python train.py --targets=["rule"] --loss="cross_entropy" --lr=0.0032 --precondition_frequency=16 --merge_dims=true --ema_decay=0.99
Rows from block 10, named by matrix and row number. Rows with one number belong to one channel. Each number is 50 + 15 x the weight over its row's rms, rounded and kept within 0 to 99. All counts start at 0. After the name is the row's rms in percent of the matrix's.
# convs0: first 3x3 conv (model.blocks.10.convs.0.weight, 96x96x3x3, standardized in use), inputs 24-35, a 3x3 kernel for each
# convs1: second 3x3 conv (model.blocks.10.convs.1.weight, 96x96x3x3, standardized in use, transposed), outputs 24-35, a 3x3 kernel for each
convs0.77 101:34 56 72 53 63 68 67 81 38 31 18 44 38 54 35 70 51 68 45 91 45 62 56 60 43 49 58 62 60 51 46 99 35 69 53 27 52 66 50 17 73 45 40 51 47 50 63 46 48 54 40 32 37 73 45 58 53 60 50 74 73 43 39 43 36 46 49 64 68 49 51 38 70 92 59 50 80 62 43 06 11 46 80 63 52 60 20 48 25 53 42 67 44 49 77 79 72 79 65 37 56 68 52 41 60 40 33 57
convs1.77 105:56 61 84 75 53 24 43 29 61 60 51 36 50 32 07 48 34 42 52 51 51 50 47 45 81 66 36 29 48 34 34 20 46 43 64 24 36 42 48 40 44 48 32 57 24 55 55 74 75 61 70 38 49 14 46 68 48 55 64 59 69 44 30 53 39 51 44 56 61 54 43 45 56 73 40 27 32 43 45 55 38 58 62 44 47 55 43 48 43 30 60 46 33 33 56 87 49 75 65 47 51 53 60 52 59 38 55 63
convs0.78 103:73 42 57 44 37 52 67 82 39 21 38 58 89 59 19 55 44 73 74 65 33 52 44 58 50 58 41 68 36 36 67 50 30 51 58 48 41 34 63 68 15 34 41 45 25 40 38 26 43 43 36 45 64 51 60 48 47 70 46 33 49 51 54 65 33 42 55 61 18 37 55 32 47 66 34 51 46 60 49 47 53 29 72 41 51 09 60 48 33 38 42 56 61 51 51 55 34 54 59 17 60 44 73 43 18 48 45 21
convs1.78 099:44 27 69 57 80 54 50 65 43 29 62 46 60 47 25 44 57 59 39 49 44 38 53 31 84 36 69 53 29 73 40 50 77 48 56 53 18 37 44 59 72 13 35 51 30 70 46 45 49 57 46 64 72 42 37 47 30 32 38 15 31 68 46 56 59 55 43 44 64 44 52 62 28 47 36 29 42 45 46 29 68 45 53 50 41 77 39 50 19 57 43 49 63 66 46 41 37 43 41 47 31 32 55 47 00 62 06 52
convs0.79 096:45 47 43 56 91 70 69 92 79 72 37 78 79 23 67 65 60 43 45 56 53 51 51 51 57 32 34 54 65 56 43 59 42 28 43 57 44 26 33 31 37 37 32 43 36 55 30 58 52 47 44 50 10 48 46 47 41 59 46 52 57 43 26 49 36 59 39 44 59 46 12 34 60 48 42 53 42 23 74 66 46 64 61 58 57 43 33 59 57 43 74 43 48 38 46 77 47 39 15 58 40 58 68 54 28 42 49 37
convs1.79 096:48 45 72 48 60 65 71 65 52 26 48 54 26 79 35 26 60 05 62 68 32 72 34 44 44 34 41 40 43 47 37 49 37 35 46 27 27 48 47 54 60 52 73 47 65 36 40 39 58 56 30 64 77 66 47 59 47 26 56 44 76 69 50 21 49 50 51 39 60 64 88 50 47 26 45 64 69 88 62 65 34 40 59 52 63 58 29 25 66 30 37 55 58 14 50 51 00 43 73 28 47 36 53 32 47 61 56 55
convs0.80 108:37 59 41 35 61 47 51 86 41 57 56 43 41 62 32 49 48 62 08 58 33 41 46 56 40 52 70 40 44 33 47 53 36 15 70 30 43 51 33 70 21 69 26 07 56 36 43 50 69 52 58 62 49 60 69 32 40 48 55 54 43 59 54 41 75 58 57 39 36 52 59 67 75 33 49 40 21 42 30 44 34 73 46 49 57 57 42 41 54 59 42 32 47 77 28 47 40 40 44 57 99 37 55 74 32 43 94 56
convs1.80 105:54 30 73 27 44 41 61 39 41 09 59 52 66 62 76 54 49 49 62 33 72 48 32 70 43 47 81 81 17 65 19 53 41 72 27 49 54 41 58 65 56 41 49 25 42 55 45 69 68 28 54 28 41 30 65 63 63 49 57 65 50 25 37 49 77 48 28 39 26 47 38 55 46 51 51 33 45 37 47 69 21 33 27 55 50 31 48 51 61 64 48 45 56 61 46 32 46 56 47 42 33 61 71 48 62 61 14 46
convs0.81 100:54 67 48 47 64 56 43 65 45 50 65 52 60 43 58 46 26 63 63 40 40 52 67 54 39 43 11 55 60 48 48 68 39 44 52 40 52 67 62 40 69 44 68 57 46 51 57 54 52 71 30 50 57 42 62 38 56 60 38 60 29 13 17 28 38 55 63 42 57 55 55 62 47 62 30 68 51 42 54 53 51 60 46 56 20 52 47 34 31 36 32 38 40 18 52 23 51 54 39 36 50 76 67 56 47 59 64 43
convs1.81 104:38 18 65 58 74 43 76 47 76 45 42 47 22 62 78 51 81 57 64 51 31 66 66 30 60 53 61 33 37 56 36 30 44 31 58 39 32 67 54 66 40 60 58 58 41 62 41 51 38 45 55 61 52 33 19 39 33 27 70 44 61 92 77 29 60 46 51 77 60 55 74 37 33 27 65 48 62 54 81 42 56 58 55 70 53 45 54 50 45 31 46 62 59 53 77 92 64 37 53 48 21 40 55 55 39 57 77 77
convs0.82 100:35 35 42 49 62 65 58 53 28 47 53 31 70 34 61 55 81 24 34 50 27 33 33 50 68 46 41 57 58 72 59 54 42 91 50 38 44 44 70 41 37 24 66 39 41 31 21 22 58 16 36 54 59 21 47 37 48 41 50 70 60 55 30 31 32 65 51 43 27 71 56 22 52 55 34 41 69 65 54 73 42 51 54 58 56 40 43 35 29 40 37 59 35 35 29 40 35 61 25 36 51 38 59 48 44 36 58 49
convs1.82 099:49 79 66 48 48 54 55 56 33 63 61 76 21 57 60 68 62 58 33 34 32 47 47 28 48 52 40 40 67 49 76 40 58 33 47 55 27 46 45 63 58 44 44 48 49 79 68 86 31 51 51 78 70 61 62 80 37 40 54 47 46 53 57 69 82 42 31 35 35 54 48 63 62 46 48 53 38 48 29 35 58 44 40 63 52 29 12 34 14 63 67 46 40 13 65 60 73 66 72 69 52 36 51 34 51 38 52 53
convs0.83 105:51 23 71 52 69 46 53 54 43 45 58 71 53 32 63 27 50 87 38 38 81 44 19 82 37 26 77 53 24 49 58 25 36 18 41 47 47 44 44 54 39 52 52 31 67 49 45 39 47 47 36 66 68 52 38 46 52 24 57 55 52 26 55 59 57 58 56 51 49 41 57 46 49 21 81 51 40 69 32 37 59 34 51 57 45 44 57 33 49 35 52 69 41 59 43 30 43 59 22 30 84 84 29 62 73 29 24 50
convs1.83 105:67 58 53 70 46 53 27 61 31 33 71 46 61 66 36 29 36 74 39 56 57 32 69 41 40 52 51 32 39 57 63 67 68 47 57 57 39 45 52 55 41 36 67 50 35 44 32 62 33 49 34 34 39 26 68 47 51 52 45 19 25 42 42 37 56 65 65 38 57 43 36 44 81 59 27 51 54 42 60 50 44 40 42 67 61 58 63 31 22 60 54 55 84 51 61 61 42 42 74 52 91 53 28 91 60 73 77 37
convs0.84 098:69 32 42 35 33 62 33 90 70 79 50 29 61 48 38 53 31 78 32 54 37 57 43 60 39 48 56 49 58 29 44 61 47 65 39 36 62 33 34 34 42 59 34 07 11 59 54 44 36 31 51 41 67 55 52 54 55 59 61 55 21 43 58 61 55 58 29 46 60 47 28 38 43 43 62 53 65 50 39 51 51 70 56 28 55 58 76 84 52 49 53 32 56 29 54 51 48 34 64 38 39 41 64 44 43 52 54 36
convs1.84 097:19 31 46 55 50 85 61 64 33 42 51 39 35 64 66 54 61 16 46 48 65 64 77 44 35 39 58 54 68 50 32 34 55 53 42 33 76 53 31 60 62 53 53 71 44 68 31 55 49 67 63 48 67 30 45 55 58 21 36 63 45 60 72 41 43 13 27 56 77 52 55 26 53 36 66 49 58 60 40 57 53 60 53 37 38 43 37 71 51 49 76 85 42 62 63 49 49 51 40 79 44 30 47 63 55 39 26 58
convs0.85 105:57 56 70 68 31 68 49 49 58 43 63 48 32 46 51 53 72 38 38 42 36 55 46 46 55 54 43 46 53 42 65 48 45 49 52 47 40 47 47 28 41 89 72 33 69 39 61 61 54 19 47 46 65 38 38 48 40 24 45 55 33 51 44 35 18 55 46 39 34 56 56 45 56 27 54 54 53 44 86 40 42 40 49 45 48 28 26 43 44 46 72 66 47 23 68 73 69 52 46 63 33 48 64 39 35 52 49 22
convs1.85 105:47 45 60 24 85 38 31 78 18 67 34 25 57 46 34 76 42 39 43 53 33 47 57 46 54 49 52 72 50 48 54 64 47 45 69 55 55 52 31 39 48 43 49 48 38 39 34 26 46 81 60 66 36 48 33 54 46 54 56 43 63 44 72 33 57 52 73 49 52 76 53 58 44 56 49 30 49 48 44 68 39 45 55 55 59 48 47 48 82 59 54 62 45 18 49 66 53 53 58 23 35 55 67 41 43 34 43 63
convs0.86 098:42 36 57 59 52 51 55 48 58 57 63 57 72 56 46 22 72 68 49 48 65 74 70 52 73 45 65 28 60 44 45 63 47 39 39 31 68 53 46 38 37 35 28 46 57 74 54 40 53 65 54 57 51 74 45 48 86 49 50 22 41 41 46 44 59 68 27 49 42 46 69 42 57 36 51 70 59 45 66 51 54 54 57 32 50 35 62 42 21 32 48 53 54 15 38 52 39 76 65 45 33 51 59 47 72 43 74 38
convs1.86 097:48 56 50 57 62 52 38 42 40 52 25 63 51 29 00 48 54 07 42 47 42 47 62 46 34 40 54 56 49 50 52 41 43 68 07 53 35 64 46 61 38 42 85 40 60 50 66 46 46 45 18 36 45 46 48 54 44 39 52 31 11 36 51 52 61 65 80 43 70 61 58 36 45 58 69 72 41 07 32 55 49 79 49 46 62 44 51 60 36 45 54 42 58 37 40 68 60 78 59 59 33 64 35 81 75 46 46 44
convs0.87 096:39 39 42 49 45 51 67 41 84 62 70 16 69 30 73 78 83 15 58 43 40 37 52 28 49 51 29 37 69 45 41 56 36 48 44 47 34 63 36 49 50 54 46 63 62 53 45 71 52 48 72 43 46 64 21 47 52 41 64 59 51 62 50 51 62 58 35 59 53 29 45 48 35 55 57 39 37 40 50 58 46 64 55 50 58 39 57 48 27 47 68 52 47 76 64 62 54 48 54 66 73 61 50 60 69 72 78 14
convs1.87 101:30 54 34 48 32 30 51 22 41 74 39 34 33 59 25 48 15 45 39 72 81 52 67 43 54 65 46 33 48 59 50 43 49 26 23 37 65 45 65 25 23 51 54 30 61 47 48 60 67 59 71 69 67 45 46 50 59 62 76 35 79 72 61 71 60 60 83 69 70 65 57 40 69 48 75 54 79 51 57 34 49 78 59 41 74 55 35 68 52 73 40 61 37 62 77 21 79 55 56 50 59 46 61 23 45 56 48 75
convs0.88 085:72 26 56 81 82 60 37 84 63 34 53 30 41 49 39 85 57 50 74 55 50 73 36 57 48 58 49 47 70 54 52 47 40 59 62 60 40 55 73 48 57 65 38 33 52 56 28 49 48 56 47 48 44 23 47 33 35 46 44 23 53 35 50 24 49 44 35 49 41 25 49 45 40 08 17 63 39 33 55 70 26 08 49 55 58 37 24 49 31 53 43 57 51 45 52 35 33 54 50 44 58 49 56 50 55 39 64 43
convs1.88 095:46 57 67 66 66 41 64 54 19 82 59 04 45 67 81 48 42 26 67 60 84 57 53 28 43 69 58 46 26 41 57 41 24 56 31 50 39 39 42 55 52 53 24 44 64 52 58 34 49 72 61 60 72 62 38 55 46 35 58 64 44 63 28 73 70 58 79 52 52 45 36 69 60 33 52 46 70 76 74 68 34 45 48 36 46 51 36 34 53 53 80 42 30 78 50 46 44 39 48 55 43 43 33 65 50 48 52 32
convs0.89 128:56 77 38 31 48 61 68 52 41 49 46 28 45 45 72 43 57 31 64 62 46 39 59 57 44 48 61 49 47 63 43 54 48 60 60 50 73 35 58 40 45 42 49 45 34 50 45 51 56 62 29 46 49 67 69 53 39 46 72 53 53 33 47 37 46 43 34 51 48 41 52 34 68 66 52 37 58 48 30 18 53 50 27 44 49 52 49 40 73 61 47 37 51 55 65 73 49 53 48 61 55 64 44 76 60 72 47 46
convs1.89 120:59 57 35 28 85 54 58 11 37 47 31 82 50 38 31 34 63 55 48 47 50 33 65 51 46 32 54 54 52 52 34 63 70 52 48 40 52 79 47 53 53 50 59 43 39 68 47 47 40 39 32 54 44 37 36 39 54 60 45 67 70 43 36 47 56 39 38 67 51 57 24 42 55 72 71 62 42 38 69 52 31 57 39 70 82 44 54 45 67 61 44 54 63 55 60 50 56 58 52 44 51 38 46 57 42 42 72 26
convs0.90 096:49 62 62 49 43 62 23 36 76 77 36 38 58 42 38 50 44 54 38 27 72 42 47 34 56 33 49 54 63 27 36 60 51 64 50 51 50 63 57 38 65 52 55 53 27 68 47 60 59 62 64 57 64 76 30 74 69 45 72 60 41 59 44 34 31 55 37 24 54 48 43 30 26 63 65 29 34 93 12 62 44 33 67 33 65 61 61 46 55 45 45 48 55 50 67 37 45 75 61 73 67 52 44 36 69 41 40 42
convs1.90 101:65 74 42 47 51 47 67 45 47 54 54 50 64 30 44 71 63 57 61 47 51 53 51 51 51 58 50 37 63 32 34 44 66 85 26 69 52 25 50 36 15 65 54 60 45 38 53 34 50 29 39 43 40 66 13 74 63 29 15 66 46 42 54 57 45 55 44 68 45 36 72 53 56 41 73 30 43 74 37 46 51 44 34 39 41 52 65 60 59 62 60 30 37 55 43 43 59 33 21 55 71 59 45 60 59 68 32 19
convs0.91 097:58 58 26 49 67 79 70 47 75 47 41 59 46 63 63 64 34 45 56 42 71 23 26 32 72 28 70 47 64 48 72 19 37 50 46 37 61 17 65 61 49 19 51 23 34 60 42 73 38 39 42 59 61 45 30 27 32 35 32 68 55 53 43 55 46 62 52 56 50 51 41 65 57 09 58 53 49 47 74 32 73 56 59 47 48 47 40 31 28 74 79 43 53 51 58 60 67 65 43 71 71 61 71 51 43 15 48 44
convs1.91 097:28 52 34 61 34 65 40 36 39 29 39 42 35 57 80 52 68 42 25 51 40 47 48 37 39 51 40 51 46 66 33 51 40 36 41 50 43 87 53 79 68 38 34 59 53 70 64 65 37 58 68 55 61 59 88 44 53 43 62 58 43 57 64 44 33 62 60 33 53 45 51 19 16 68 34 51 79 63 29 47 30 28 53 67 29 42 62 29 41 31 60 46 27 38 74 64 29 49 34 60 75 62 55 78 45 54 35 43